A small autoregressive pixel model, trained from scratch.
Data: trained on rendered landscapes of hills, water and sky, 5.9 epochs.
Rows from block 4, named by matrix and row number. Rows with one number belong to one neuron. Each number is 500 + 25 x the weight over the matrix's rms, rounded and kept within 0 to 999. All counts start at 0. Numbers have three digits each.
# fc1: MLP up (model.blocks.4.mlp.fc1.weight, 1024x256), inputs 128-255
# fc2: MLP down (model.blocks.4.mlp.fc2.weight, 256x1024, transposed), outputs 128-255
fc1.934:474446510484484489500492471527479474481500483495473524484486489520492443476511539529539474519503503495519532487526546501505552513495538518476485521465490546523490515500483491478497508523502500518512534463500487469500507485542486505553501527496475555532525483491504486518488547502524548488526454540495503513498467519510475527452482495536502473505483441551515527517451497498521475506507
fc2.934:503504505480479514513473504448495493509494469534486501512530490499473501531493486505507478507492516488491522505476496507510508477535516479462483481509490493465498482477522492547463462473510506464488533477515497483489483468466562528487514545508516501501470491502487485487452490535537492519521469537486491504498497484524521489521509502505504457547477480478531499481533516538524513518464
fc1.935:494499542468498443513564488512473558506519498489482488484544490483483478505555469499520501501493537510495517498527519452508525441494451500564519487466503479476509516511540477560515506491535499519494508511531541505494488495511513521529503519477456530544493471474500493503484537499473490526459489481450468447535487510477490469494459523456484499485544481488557490517461505518483540508564
fc2.935:496465480530484491510494537521513477488500481506518518477557452512503524572512485520495513482490449482522505493471464494474484554497466502463485497516474497528483495482509494497474521498485488499467522539521474452510533523485515538452464433559473526447500502495510477480466477518518523515482516490495520500496521536514458490533517538456503500488492506487500498475456545454514505450487
fc1.936:520486473552500484537487489494496497516522522506498504492459524496525511491531476500499475476503528493512493509520466474489547523506464530474522542517478483471504486501516516518501509492519482483525524479500482507502510469503479501503459497480476504448493503503534517497503514512500508467501483528506506511478475513513482545473526498476501490516510508508495464479519495479459555523488
fc2.936:478539473523510532478519501517485485486497499504508469503484476503500525486475491499502524502511498468510490529496497526486505482523523477509515482497494486510475523511511498489516481527500487490513539459486446523520530473493506506487508504474512535501518516479534501515474495482503463522476547511486491501503447503475520493458481451481491504472441518503519495476501514542483527513488
fc1.937:525513489483493495485533494509481483529488490515544491496536500479512497484460515518489535508486458508536493524486489507516504504478492521492500494495516510542484519505489512496491508480484456511523460458536484472527509508470498533505515470494475523521503508504473505507496500517520495503486526490451507505529497522518512507508517489432502488520481481459478535479494511511509508521487
fc2.937:506531471488505543530492467468495485490501498477470497483436549514488490457499525527469497527482521489521479495487521468451493490506528486491514488493463471523508485545467491538542508501524498486501482483515528499491486469477490498544471468545473462509487509474502515522523533480531462542493472512513481501507504490462467497446491481504503479494453504523465494477503475455521500530507
fc1.938:443490472510520483527543525481480494504477509532465521533476521463513415517479525504460510513515479492509499498572469493512497505515474474523508470524536481501465525529519457516499500475499465542426507484521527472510440489526481485558509471548477485491492490506526497514528482519527491499480530516501504514518469467469537475532495514485451465466489468508519504464515515471482525503517
fc2.938:480462503486508485446518529462529497501506499479504494482479483519516488485502496524491473480490517514467478525516517492505514480517479511516474485467502536527456455487520481476470530482544495497479476459458465500540502478484553506517511492476512541512495494523504484489551557506497523472508490507535490461550477503510463523505487489523523479475492506543470489497525486482477500508485
fc1.939:506468466494504478467511485473481482493529516503505523497479487484467546499492457513521503481505474490516481543501506486483468509485489507496470539487503540493525488485503471527485569494514512507518484520500481482497512480535505495499522486480508487536527480505465503530530488499532479490467496543499504465492507505505515469507489527524487520526489474494486496498479529516497520490517
fc2.939:437521496502510489457498530518530528524473534464482524496483503496579485509534495535507508500510475540491512478472521512532514478501527449515518504506490542517530502509483501496497500510486501515464519504526482495491538462461503456516556498511523468475493539521485534504521472443511489519499519521509491550511490492472470492528509488521506480527472524493522495476527526504514494539498
fc1.940:495530502469512471474489481480501555508484495505499485517476509519515489514462518484482511471521465537523523494510497478512466508515503494473468521511461544458536476504508514499555526521505463496496518514510461538496479476505537463475489503577493460477571488497473511498483474490538500519472534487522500466529556492481516502462453506547552434490499463523506478498504491479480487478479
fc2.940:464518462530493547535514527507503502471496508516477497484472516485520496514500467526568479483425506468455481505527475482542526524465507488530512508483513494522466536507500551475507512537515478499523485495516526525543512476540510561529498463508506489502436468487494511504527514486551520491574510447517458478484481500493539532481483470522451528520498513534510484522531503449474502496527
fc1.941:530483559523492502477441505489552477509517557521472500513457508494520458503473530479512524499447510523534489485502572531479532453484483525495526475465531508513495531460488502504509515498533496489499493486474533516488537487524507480492526503496491511470490498497490530483528475447529507492527527466458484493502423490542528506455539515501517508475489512503501471518543508515497549493492
fc2.941:520505527517522509560469505503510522486468524505511510516528522486510531488506481512450499448533502453461483489486500504512496510497496473498477503524491521508513475451531528468469526487518530470554484511556506474514493562509470513515538509540499478473492475491502504492536511473515487553495507485467506468504536559443505535489473490492461463483517514496495500505526547496463498504482
fc1.942:490487484495540498513519493540472513481546528514536510501510512497472533532530484469524496509469508424493519522487485550528491492499489486509473503505482474538506498495504517497506535457497529474523467500465471465471503495531515527496509471498508491511495503475513516502507443559493465480550477457480495485531507468530503479481512488494520480504468524499497521492491473485504494496498
fc2.942:493515442496513508476474529463471483486521506478499547532523534500535496441487477496505486489508532539487517507542487469535495541494451509488533518545546516494536474513484472485494461513505482493509561532490482495495493476507478481496493465512500477522509488543490454504477540474468512456496504466484515514457488467476482521531501529481464515550488450515465522510516519498515473461493
fc1.943:520517498489504501515492519497523504483525484549501490529480494512483471514494489501545519545505500527478502503484447499514492505495471498525460475478500491528475514485498498496492531500479480499505513503509464462484473455509545524489488497494516487524550526509483544525519507521496506500488539485514511544483507483470542511528502500516461499478508499521524515504511509510471488494512
fc2.943:487506457523478498474517519483512526496508499476520511478502510493467522523497498505505499494536542485485493488472505510474486491497474507492544520505540497513500514505495505506486508524503494489519496517481488528474480496508484505498481483491515518488524485469514480510499508490496491497480502484507492507526490498508514477506531473521526490500551510487504530517545497485485505489499
fc1.944:567513514444521466499520517491450499497547487517528482538515483473489544492436488477459545501515479498512476571505487533496502518473481479517536423453510522500494502463499542519497501484506502523479448504499428443540510490546480489509477492499547507507480475542559488518498542515585519477505479522457520479524439509452519533485476520502522512520464477483470566497508490523543515442476
fc2.944:486512514517513508580527513511554542521490507460563513485479497479462480496528495454490494515505559495433540466507504548531486478523490482456553504524521456503545554508509562510483515546496503513507497519456526473454567459491519463505516479540522520494529469436475474519479494433445463529489530542522529505529537499476465471518508504504498474518484547461523477457496486510510514547470